Weights of a small image captioner: 10.3M parameters.
Rows from block 2 of the image encoder of a small image captioner, named by matrix and row number. Rows with one number belong to one channel. Each number is 128 + 24 x the weight over its row's rms, rounded and kept within 0 to 255. All counts start at 0. After the name is the row's rms in percent of the matrix's.
After each channel's rows are labels from the 100 images, of 14976, where the channel reaches its highest value: "lies over" is the class under the peak. Only what is clearly more common there than usual is listed. The data: simulated grey scan slices of phantoms with and without marks. In brackets: how many of the 100, against the usual share in percent.
# convs0: first 3x3 conv, stride 2 (encoder.blocks.2.convs.0.weight, 64x48x3x3, each kernel summed), inputs 0-47
# convs1: second 3x3 conv (encoder.blocks.2.convs.1.weight, 64x64x3x3, transposed, each kernel summed), outputs 0-63

convs0.55 103 [100 128 116 122 105 112 113 162 118  95 125 132 105  94  73 122  86 161 114 122 152 122 146 170 161 106 125 126 149  90 134 120 168 111 140 161  96 158 111 137 118 128 108 126 106  92  89 135]
convs1.55 088 [173  73 169 139 124  76  99 142 132 124 113 145 117 165 140 165 131 155 123 113 117  95  82 143 160 106 154 130 118 130 114 148 132 123 121 169  97 122 118 108 126 151 155 157 158 154 165 122 115  96 102 120 120 127  96 110 145 124 130 166 127 122 169 136]
lies over: organ (40 vs 16.4)

convs0.29 092 [142 128 127 116 117  99 121 133 123 116 154 135  79 101  85  90 127 149  97 122 118  96 142 100 110 110 104 101 124 155 119 148 162  80 180 163 138 130 133 163 140 105 108 146 109 156 112 154]
convs1.29 083 [128 122 112 119 157 137  92 101 113 140 134 116 121 118 128 138 136 172  55 121 141 103 118 147  91 119 138 118 145 140 107 120 140 165 133 142  80 120 151 119 150 153 133 155 121 154 126  99 137 112 109  91 167  91 109 138 131 145  78 103 130 125 194 139]
lies over: mark (95 vs 0.4)

convs0.19 101 [134 135 112 118 131 125 146 121 120 151  80 114  99 137 143  84 112 105 110 142  83 167 106  96 122 132 122 112 126 121 118 164 176 134 120  65 135 132 111 102 152 141 128 154 103 102 153 170]
convs1.19 103 [136 164  60 128  97 127  93 150 179 122  90 162 159 145 150 141 123 135 109 147 106  99 121 148 166 107  93 126 135 118 145 128 160 111 144 121 144 133 146 138 138 142 109 157 117 105  90 120 161 133 121 148 147 165 125  92 138 157  97 135 118 141 166 153]
lies over: bone (95 vs 3.9)

convs0.61 110 [105  96 129 125 150 137 125 128 121 133  96 116 157  88  88 152 131 105 147 123 156 115 137 172 130 118 124 131 103  97 129 147 135 115 115  61 109 105 106 137 119 183 157 155 113  79 129 126]
convs1.61 107 [147 137 105 150 159 140 146 106 107 125 111 130 136  84 194 113 131 114  88  90 123 165 137 137 145  61 123 111 129 155 148 148 211 100 124 145 129 117 150 151 121 128 116 113 113 146 117 138 128 114 135 130 159 131 131 115 117 148 111 159 121 153 134 153]
lies over: mark (53 vs 0.4)

convs0.31 103 [128 144 153 111 189 128 147 114 106 131 104 154 127  95  81 113 152 106 122 149 170 137 136 128  94 132 152 155 150 123 119 146 156 112 121 145 122 102 128  79 169 103 159 114 128 108 166 110]
convs1.31 097 [169 157  90 148 144 145 143 134 155 150  80 156 136 142  82 114 118 112 118 133 121 147 167 111 128 165 136 135 106 132 102 117 122 137 110 118 116 126 149 180 154 106 110 120  94  77 108 131 108 138 127  85 147 161 116 115 147 134 124 121 131  64  96 124]
lies over: soft tissue (92 vs 17.7)

convs0.62 105 [151 146 136 135 122 158 132 105  81 114 122 148 142 149 147  79 112 146 130  76 121 109 143 131 149 122 121 130 142 108 178 120  80  97 186 134 136 182 120 123 103 152 124 137 124 114 141 134]
convs1.62 097 [105 151 144 100 130 148 118 121 103 105 142 121 149 114 124 131  98 119 121 175 143 134 166 142 154 151 112 110 127 158 136 121 157  81 152 126  99 125  78  86 150 142 111 160 142 153 143 111 173 148 152 150 130  74 138 127 122 169  97 120 104 144 173 121]
lies over: soft tissue (61 vs 17.7)

convs0.13 094 [139 127  69  69 120 103 125 120 138 107  93  98 148 138 147 123 147  95 123 137 119 138  91 128 165 132 125 120  99 118 100 121 116 143 104 106  92 152 114 135 163 105  92 131 134 119 137 183]
convs1.13 080 [160 149 118 137 111 139  81 140 111  97 117 131 133 115 122 146 140 159 129 125 116  63 121 157 129 138  93 116 141 146 107 123  90 120 150 164 146 125 152 114 124 125 153 192 130 111 143 116 146 138  98 141 123 167 137 124 162 105 115 114 167 101 192 153]
lies over: bone (69 vs 3.9)

convs0.51 096 [153 121 122 140 104 114 130  93 133 116 179 126 137 118 101 153 161  92  83 138 152 115 137 136  96 130 131 146 154 103  77 127 124 123 103 134 106 112 137 112 134 119 126 117 119 215 124 124]
convs1.51 089 [ 94 132 102 155 149 163 128 143 156 116 113 111 127 102 129 159 137 139  49 110 122 140 161 131 140 155 132 115 111  98 160 154  90 149 122 126 111 121 142 143 153 131  71 138 122 120 151  86 137 144 115 115 184 155  81 154 136 130 104 142 126 130 136 132]
lies over: lung or cavity (28 vs 6.2)

convs0.37 096 [107 160 111 114  99 115 131 114 145 111  88 123 133  95 101 114 135 190 142 100 131 124 134 125 122 124  93 157  65 119 145 134 137 116  96 141 125  92 146 131 114 152 153 174 100 107 101 146]
convs1.37 109 [149 104 119 131 130  98 113  93  91 117 126 154 142  96 153 153 156 126 150 121 135 142 152 111 116 107 109 121 127 151 123 129 202  56 137 164 125 134  98  86 110 128 127 120 182 135  97 147 103 120 116 128  94 137 129 157 120 110 123 143 124 111 142  91]
lies over: mark (87 vs 0.4)

convs0.48 141 [ 92 109 135  95 116 100 103 135 117 112 122 147 138 101 146 114 132  79 131 127 109  93 130 104 125 107 116  98 128 151  96 124  86 103 137 119 137 195 103 164 105 113  95 145 158 117  99 105]
convs1.48 146 [160 164 124 115 141 101 119 137 134 150 133 141 119 146 110 135 125 141 119 125 120  93 124 123 157 155  61 144 134 239 106 120 127 136 100 180 142 131 147 115 157 123 135 155 150 110 134 118 115 119 140 139 129 131 118 115 150 136 133 112  89 113 112 150]
lies over: bone (95 vs 3.9)

convs0.32 096 [117 141 111 104 134  91 120 145 165  94 134 123 129 103 113  98 138  85 124 160  89 147 139 123  76 116 141 141 126 133  95 178 145 123 128 155 149 165 117 163 109 143 154 123 103 100 141 167]
convs1.32 119 [111 114  90 136 128 132 118  97 156 148  87 125 107 105 129 121 164 122 130 130 142  80 125 115 145 128 101 130 147 168 117 131 176  85 171 120 110 107  99 119 127 147 109 179 140 144 116 179 106 117 133 108 128 121 112 158 130 129 110 107 152 115  82 177]
lies over: bone (82 vs 3.9)

convs0.35 084 [148 110  99 113 114 101 148 195 146 122 140 112  79 130 139  78  82 140 131 155 125 109 145 125 102 115 129 164 141 146 118 128 123 171 146  99 144 118 144 167 102 103 119 112 125 125  97 123]
convs1.35 097 [ 78  95 112 116  85 137 143 106 128 166 128 133  73 107 125 145 135 136 114 118 140  96 156  98 116 104 146 122 144 173 152 131 156  86 147 128 108 118  88 164  92 139 119 104  92 131 118 136 129 174  97 147 140 144 120 116 119 128  73 136 123 145 111 120]
lies over: organ (50 vs 16.4)

convs0.25 105 [150  94 123 102 127  86 124 119 127 126 106 119 128  89  98 102 140 151 120 129 130 142  69 145 129 110 137 125 141 144 144 155 107 124 126 130 134 113 171 111 180 150 109  98 130 199 125  97]
convs1.25 105 [ 88 145 112 109 135 140 138 169 107 149  99 128 137 113 100 112 145 144  70 152  94 154 132 109 147 113 132 161 122 106 124 100 129 102  86 151 104  98 108 122 142 112 150 121 122 138 102 153 133 114 163 149 161 125 102 106 109 179 152  82 129 133 159 168]
lies over: organ (52 vs 16.4); lung or cavity (30 vs 6.2)

convs0.39 100 [140 156 113 106 161 106 113  93 120 103 112 121 121 114  95 124  98 114 134  90 137 129 165 174 127 150 153 116 104 133 138 136 125 120 127 157  97 121 142 110 191 156 155  85 124  95 126  86]
convs1.39 094 [177 153  70 128 122 108 117 163  92 131  85 145 149 137  98  92 116 141 102 107 114 148 123 122 119 123 161 118 126  98  84 134 156 101 149 171 159  90 118 132 117 111 154 119 115 126 115 121 130 107 110 121 153 157 159  82 164 150 111 108 139 115 121 145]
lies over: lung or cavity (56 vs 6.2)

convs0.58 070 [131 136 101 126 138 120 140 166 136 128 132 147 145  59 108 160 104 140 183 142 117 102 109  98 114 135 148  95 131  87 106  86 137 137 121 140 155 111 133  80 124 121 136 104 135  93 111 148]
convs1.58 093 [122 114  95 123 108 106 146 128 141  98 160 123 114 133  90 122 130  98 182 116 128 126 141  74 114 125 146 125 118 146 108 153 129 127 111 143 173  93 146 147 132 111 103  63 145 132 154 106 134 112  82 104 120 192 134 161 145 143 139 150 105 119 124 111]
lies over: organ (55 vs 16.4); mark (27 vs 0.4)

convs0.59 109 [110 168 134 123 120 120 110 111  85  91 121 135 171 108  80 128 168 154  81 135 164 126 130 107 172 131 119 136 144 126  83 108 131 118 102 176 139 104 112 129 120 100 110 153 128 122 117 136]
convs1.59 100 [172 116 136 153 151 125 124 142  97  80  99 144 128 156 111 151  96 128 140 176 128 159 162 100 145 127 163 107 108 123 139 153 100  75 153 114 137 152 131 133 138 106  81 128 152 133 156  93 109 127 125  81 111 143 113 135 165 125 117 154 142  97 129  99]
lies over: soft tissue (40 vs 17.7); lung or cavity (36 vs 6.2)

convs0.50 107 [ 94 150 156 106 124 137 144 156  95 120 163 108 114 131 137  82 132 117 136 147 113  66 103  96 120 134 109 132 149 119 129 101 119 199 145  91 125 107 130 137 127 111 160 151 136 105 120 153]
convs1.50 102 [140 140 134 141 106 138 103 164 141 147 118 142 102 139 109 118 173  91 144 128 134 151 136 127 123 103 111 135 148 159 156 142  87 111 142 144 141 128 110 178  97 113 138 113 125 109  68 152 153 178 152 110  88  75  88 151 116 133  96 113 130 124 135 100]
lies over: organ (50 vs 16.4); soft tissue (41 vs 17.7)

convs0.15 094 [129 137 135  94 128 146  91 126  96 116 154 112 128 121  99 117 109 131 136 101 102 148  79 111 109 120 167 140 133  96  83 106 120 111 157 106 180 153 129 161 102 140 141 152  79 141 147 149]
convs1.15 086 [104 137 124  95 147 125 105 162 131 142 172 154  71 137 109 133 123 108 140 143 138 130 112 127 148 136 155 142 118 122 111 123 168 160 152 144  98 133  89 160 103 141 108 144 116 112 100 123 107 131 150 124 113  67 129 167  73 119 157 115 116 173 134  94]
lies over: organ (35 vs 16.4)

convs0.7 102 [138 129 140 100 146 115 118 172 104 103  87 107 154 139 107 110 115 127 119 117 146 116 182 104 116 107 154 149 184 103 167 140 152 108 139 130 188 104 123 119 143  92 106 128 121 144 125 140]
convs1.7 098 [ 85 107  47 118 127 136 103 103 123 132 122 125 160 139 131 130 133 154 123 154 125 115 159 125 152 120 152  92 105 110 147 151 125  87 149  98  95 148 102 122 128 178 144 111 113 126 141 143 115 161 110 104 136 159 126 142 127 139  86 166 152 111 170 112]
lies over: bone (29 vs 3.9)

convs0.42 102 [107  96 142 129 105 120 112 130 142 154 122 123 112 137  98 135  89 152 115 148  98 157 185  80  90 135  93 141 126 103  91 121 132 158 125 160 127 114 132 127 159 165 105 125 138 168 103 153]
convs1.42 087 [124 144  87 113 114 141 123 137 145 131 102  71 139  99 127 131 103 126 132  88 108 109 117 135  83 169 120 139 104 121  93 117 110 194 151 144 168 152 170 128 104  99 127 109  82 119 112 132 130 146 137 126 163  85 160 140 115 152 133 115 111 137 119 120]
lies over: soft tissue (41 vs 17.7); organ (40 vs 16.4)

convs0.33 090 [117 151  91 125 114 136 137 177 109 126 115 122 136 122 111 138 112 190 107 140 132  80  76 117 151 145  88 131  96 114  99 165 123 137 102 152 118 116 158 107 130 103 152  92 115 129 107 135]
convs1.33 108 [143 141 149 182 132 131 139 163 127 178 180 119 154 135 119 122 125 126 129 123 140 105 110 147  95 112 107 105 124 111 115 126 113 138  84 121 100 119 173 100 113 144  95 122 135 135  80 117 173 115  96 101 136 159 115 145  96 102 123 128 147  72 151 115]
lies over: mark (63 vs 0.4)

convs0.11 099 [100 123  98  72 121 116  98 165 151 113 122 121 121 121 112 121 123 101 103 157 124 124 103 134 101 130 129 115 131 154 156 114  67  86  72 124 124 141 123 169 126 113  92  98 132 151 115 124]
convs1.11 089 [ 98 135 182 122 108 103 159 132 136 149 123  93  80 150 110 118 177 131 145 128 127  75  99 137 117 137 137 137 121 150 111 166 141 135 129 165 100 115 124 157 121 140 160 122 167 120 139 137 117 121 155 137 121 166 142 133  77 120 161 153 138 162 133  81]
lies over: bone (78 vs 3.9)

convs0.16 085 [138 149 126 124 134 135 152  74 105  92 129 133 138 180 125 137 128 185 145 144 110 114 116  83 119 112 116 138 120  93 108 158 105 143 201 110 147 118 116 145 133 100 117 121 108 120 151 122]
convs1.16 125 [ 94 133 105 109 158 115 149 138 101 108 143 119 124 104 134 159 117 108  61 129 151 133  97 157  95 125 171  87 143  82 128 103 117 151 149 119  91 152 143 114 132 130 111 120 105 155 127  86 114 132 123 131 149 127 120 173 111 166 127 108 115 133 186 126]
lies over: mark (83 vs 0.4)

convs0.2 076 [158  84 130 101 115  95 139 140 132 140 146  97 100 152 145 131 123 119 121 147 128  87 129 131 135 104 131  77 159 135 114 160 143 112 186 102  81 146 131 163  85 138 142 127 148 120 154 145]
convs1.2 099 [ 81 182 141 136 144 136 140 121 108 162 168 107 144 112 101 151 101 136  64 121 148  97 130 137 110 113 119 129 114 141 137 122 160 119 105 144 123 114 152  89 165 137 113 132 101 166  84 125 142 117 104 116 138 161 125 146 107 170  93 115 147 101 118 100]
lies over: mark (50 vs 0.4)

convs0.8 121 [114 132 141 126 137  81 139 157 169 114 138  71 108 111 123 103  92 120 159 116 116 138 130 158  92 118 111 142 143 128 113 146 156 126 115 115 160  76  97 107  89 157 103 128  97 144 119 153]
convs1.8 147 [107  81 102 132 128 127 107 123 150 159 163 148 119 112 153 121 143 126 217 117 131 123 141 105 143 111 119 138 131 100 180 143 143  86 143 121 161 128 112 146 102 153 137 108 121 115 122 139 114 137  71 155 128 149 137 145  82 135 100 130 138 135 100 100]
lies over: mark (41 vs 0.4)

convs0.26 142 [123 112 107 130 129 142 125 153  75 135 186 141 134 131 140 172 133 102 158 126 163 112  91 136 131 124 135 158  92 152 156 130 148 135 130  85 124 147 120 173 171 133 155 141 105 115 156 143]
convs1.26 115 [105 149 136 111 126 152 123 135 128 123 135 140 129 115 167 116 117 119 147 134 132  75 121 122 132 125 144 133 161 185 175 121 111 120 158 175 165 156 102 147  98 152 120 178 135 137  93 143 130 142  85 153 100 147 152 144  91 139  89 151 117 165 107 133]
lies over: soft tissue (54 vs 17.7)

convs0.12 114 [111  87 110 117 121 148 134 175  74 104 107 104 136 127 188 122 127  73 125 128 137 115 129 142 126 131 101 148 102 119 162 111  94 145 104 117 162  91 117 111 124 109 111 105 140 137 112 103]
convs1.12 108 [105 132 173 136 129 154 205 125 135 160 109 151 162 138 130 134 114 140 112 157 152  94 126 145 134 137 158 114 116 161 115 128 123 110 115 105  86  95 151  99 127 118 134 167 159 102 143  95 130  97 113 151 111 169 149 128 146  99 102 164 130 110 157 123]
lies over: bone (79 vs 3.9)

convs0.4 119 [119  99 129  88  87  98  92 102 124 147 150  91 151 127  87 139 148 161 151 138 189 129 133 155 131  95 133 102 113 126 121 141 150 132 160 150 148 171 127  98 137 120 148 123 113 121 128  93]
convs1.4 098 [148 111 117  99 135 147 119 120 171 107 113 146 146 149 122 116  98 134 129  97 125 143  71 118 134 129 141 130 110 134 147 113 135 177 145 138 147 111 126 165 161 102 101 180 171 160 101 101 147 142 126  96 155  78 115 119 121 149 123 114  83  93 125  98]
lies over: lung or cavity (50 vs 6.2)

convs0.40 114 [133 111 110  96 123 116 105 119 137 133 150  89 116  90  94 138 144 113  96 126  99 128 175 148 108 129 108 113 140  87 148 146 125  81 125 123 148 185 153 113 119 127 145  96 106 176 123 155]
convs1.40 101 [ 99 112 128 113 137 146 128 101 145 145  85 125  41 139 101 135 150 118 109 157 132 117 106 129 132 130  85 114 124  97 151 146 150 155 147 135 110  89  87 141  91 110  98 167 123 125 154 109 147 109 105 127 137 117  71 135 117 105 113 115 122 131 152 138]
lies over: bone (51 vs 3.9); mark (32 vs 0.4)

convs0.38 114 [105 136 147 144 141  91 141  99 133 106  89 122 117 124 123 104 126 119 121  99 120 111 136  65 106 104 118 135 129 108  90 143 146 110 110 159 190 139 117  70 105 156 139 123  90 124 141 121]
convs1.38 094 [ 97 128  79 129 119 121 133 157 146 123 184 146 125  96 125 100 108 129 183 126 139 131 157 143 113 151 122 102 141 103 141 101 104 106 141 119 186 146 140 105 123 100  96 108 133 164 116 104 150 122 107 113 146 132 145 131 157 133  90 151 137 178  89 110]
lies over: soft tissue (44 vs 17.7); organ (39 vs 16.4)

convs0.43 058 [135 106 144 107  94 115 121 131  88 109 116  95 160 103  85 130 124 118 111 105 170 152 127  98 170 146 149 121 162 136 130  91 108 112  96 152 150 110 132 119 140 173 152 149 132 131 140  80]
convs1.43 079 [127 143  98 135 145 127 147 136 153 109 131 113  52 117 124  91 123 143 114 168 129 178 157 113 148 153 149 139 123  66 164 137 146 111 114 150 137 143 106 137 121 124 111 137 164 144 115 132  90 103 117 142 101 154  71  99 149 140 137 115 120 140 156 118]
lies over: organ (37 vs 16.4)

convs0.21 087 [101 133 115 113 148 130 133 149 121 125 133 127 181 131 128 129 118  93 144 117 135 106 173 107 128 119  95 170 173 144 175 157 112 141 112  83 107 122 107 112  77 108 125 140 166 149 152 112]
convs1.21 074 [114 123 165 120 103  92 135 125 157 114 133 134 141 132 160 132  88 104  99 140 105 103 165 111 124 108 143 124 113 102 164 170 112 140 176 116 125 124 128 125  96  82 133  97 107 168 139 106 132 115 126 163 137 152 202 139 147 150 123 130 107 143 159 105]
lies over: lung or cavity (26 vs 6.2)

convs0.53 127 [ 97 114 147 120  95  62 105 129 136 129 144 159  96 161 144 125  98 105 125 140 143 131 154 111  79 120  78 107 144 137 102 120 119 152 129 164 170  94 113  96 128 123 132 147 154 124 136 122]
convs1.53 104 [144 129 142 121  95 154 155 130 138 119 111 115 153 130 112 115  71 135 146 132 161 115 176 138 116 118 143 135 114 202 150 117  72 162 145 126 168 137 131 101 171 122 103 117 133 143 131 110 110  90 140 127 119 167 147 107 146 151 131 119 115 169 148 110]
lies over: soft tissue (94 vs 17.7)

convs0.20 101 [122 151 132  95 135 158 136  89 117 150 142 107 138 104 146  74 162 150 174 172  89 118 105 120  88 151 127 117  99 126 106 149 154 157 145 174 123 114 125 124 145 114 146 103 112 132 134 108]
convs1.20 088 [134 140 109 160 148 168 141 153 168 101 128 116 125 125 134 101 131 125 132 163 129 161 142 133 142 113 106 131 114  62 115 101 115 102 124  69  98 123 147 161 132 107 114 140 150 101  95 117 158 134 144  78 126  76 101 110 161 123 111 115 133 129 139 164]
lies over: organ (74 vs 16.4); bone (25 vs 3.9)

convs0.6 089 [126 124 105 118 192 105 155 124 139 106  69 149 126  72  89 117 133 117 115 132 116 133 166 128 159 136 138 119 117 112 140 123 152 119 118 154 160 111 121 119 134  64 131 124 133 160 126 151]
convs1.6 116 [143  76  75 114 136 108  94  99 131 127 139 125 152 133 110 129 168 142 181 117  95 123 132 100 126 134 160 127 105 109 105 139 131 110 107 131  42 171 126 140 101 126 149 107 132 138 154 108 121 115  95 102 121 161 127 143 134 144 141 133 142 106 150 114]
lies over: mark (36 vs 0.4)

convs0.23 122 [129  98 152 127 142 167 114 106 129  93  94 139 108 132  98 127 146 123 110 111 105 156 108 122 193 111 141 103  96 151 167 118 127  89 171  96 102 142 139 121 130 108 113 151 154 160 105 139]
convs1.23 107 [108 169 146 109 160  78  95 152 124 124 194 149 139 130 102 120 124 138 187 155 116 142 137 112 132 142 131 112  72 106 152 107  90 157 144 152 128 107 123 127 112 121 133 108 124 144 111 110  99 118  86 126 130 101 129 124  91 154 123 118 135 169 148 141]
lies over: bone (79 vs 3.9)

convs0.10 095 [ 88 131  98 100 141  98 103 128 143 137  98 127 118 107 134 106 113 151 141 131 154  90  82 132 151 145  94 166 127 125 103 170  99 136 133 154 132 112 119 103 111 107 138 123 119  83 117 189]
convs1.10 097 [120 131 130 156 128 136 128 122 151 184 193 170 149 131 119 145 138 149 151 140 131 122 124 163 109 122 129 117 114 155 102 129 162  89 167 122  84 114 156 118 127 151 112 122 117 157 101 108 135 141  96  95 123 154 128 127  74 131 116 107 147  79 102 105]
lies over: organ (59 vs 16.4)

convs0.28 103 [172 106 170 123 116 172  92 131  77 134 151 145 149 144 142 118 129 117  99 100 141 128 133 165 135 169 136 149 113 136  94 126 120 143 144 118 117 110 146 147 151 128 127 129 168 124 171 183]
convs1.28 101 [107 172 150 125 154 151 119 129 165 135 133 133 143 118 108 126  90 126 149 172 142 138 167 135 124 133 141 117 128 128 142 104 117  91 150 165 144 134  84 130  76  95 140 117 140 140  63  91 142 146 107 150 145 174 145 136  87 137 102 101 107 139 112 131]
lies over: bone (82 vs 3.9)

convs0.52 114 [119 164 135 139 130 132 114 106 120 120 116  90 118 126 107 110 143 149  69 120 105 142 101 135 120 127 147 124 107 100 115 135 108 174 116 169 144  59 114 168 137 121 109 156 102 153 154 158]
convs1.52 111 [108 138 156 133 150 136 127 172 142 107 152 137  73 145 119 127 158 137 111 142 114 164 143 138 102 169 167  93 121 122 136 156  84 111  92 160 147 152 123 130 137  76 146  83 114 147 103 138 117 166  85 136  90 109 132 128 135 127 113 157 131 129 104 116]
lies over: soft tissue (51 vs 17.7)

convs0.27 122 [110  96 102 137 128 156 129 143 158 116 150 125 131 108 100 157 102 151 131 155 129  83 108 115 109 140  92  87 143 124 115 105 157 152 117 119 116 107  86 115 132  62 120 142 150 171 135 100]
convs1.27 097 [126 119 126 161 150 166 148 149 138 141 127 115 156 113 148 115 108 146 148 116 125 141 101 165 109 134 140  81 139 115 113 117   8 186 129 135 118 144 129 132 148 132 125 143 112 144 133 100 147 136 132 150 141 104 118 126 134 119  95 137 126 147 127 145]
lies over: bone (56 vs 3.9)

convs0.45 081 [151 117 106  94 151 114 157 117 111 131  90 141 105 136 150 119  93 124 130  68 138 115 155 145 133 129  79 117 127 123 155 144 151 155 193 131 103 156 143 115 145 120 100 112 115 103  91 123]
convs1.45 090 [136 102  66  92 134  80 105 103 159 102 100 134 151 135 129 122 111 160 122  91  93  84 101 100 157 123 155 124 104 110 111 118 115 126 155 131 107 134 145 115 146 119 120 150 156 142 164 118 151 130  96 114 151 133 142 101 190 160 125 133 106 125 124 147]
lies over: bone (43 vs 3.9)

convs0.30 101 [109 189 153 120 121 107 117 154 136 102 120 102 138 127 130 129  84 174  90 128 130 122 131 103 131  90 128 162 155 125 157 144 165  69 130 167 115 121 110 120 127 121  91 104 130 121 112 121]
convs1.30 111 [116  80 150 149 136 116 107  99 132 136 100 127 143 159 168 197 126 139  98 152 133 164 144 143 143  89 160 100 132 105 113 156 119 116 141  95  94 148 113 104 122 154 152 153 124 166 155  80 122 128 135 120 136  84 115 119 134 134 114 141 149 130 163 122]
lies over: soft tissue (39 vs 17.7)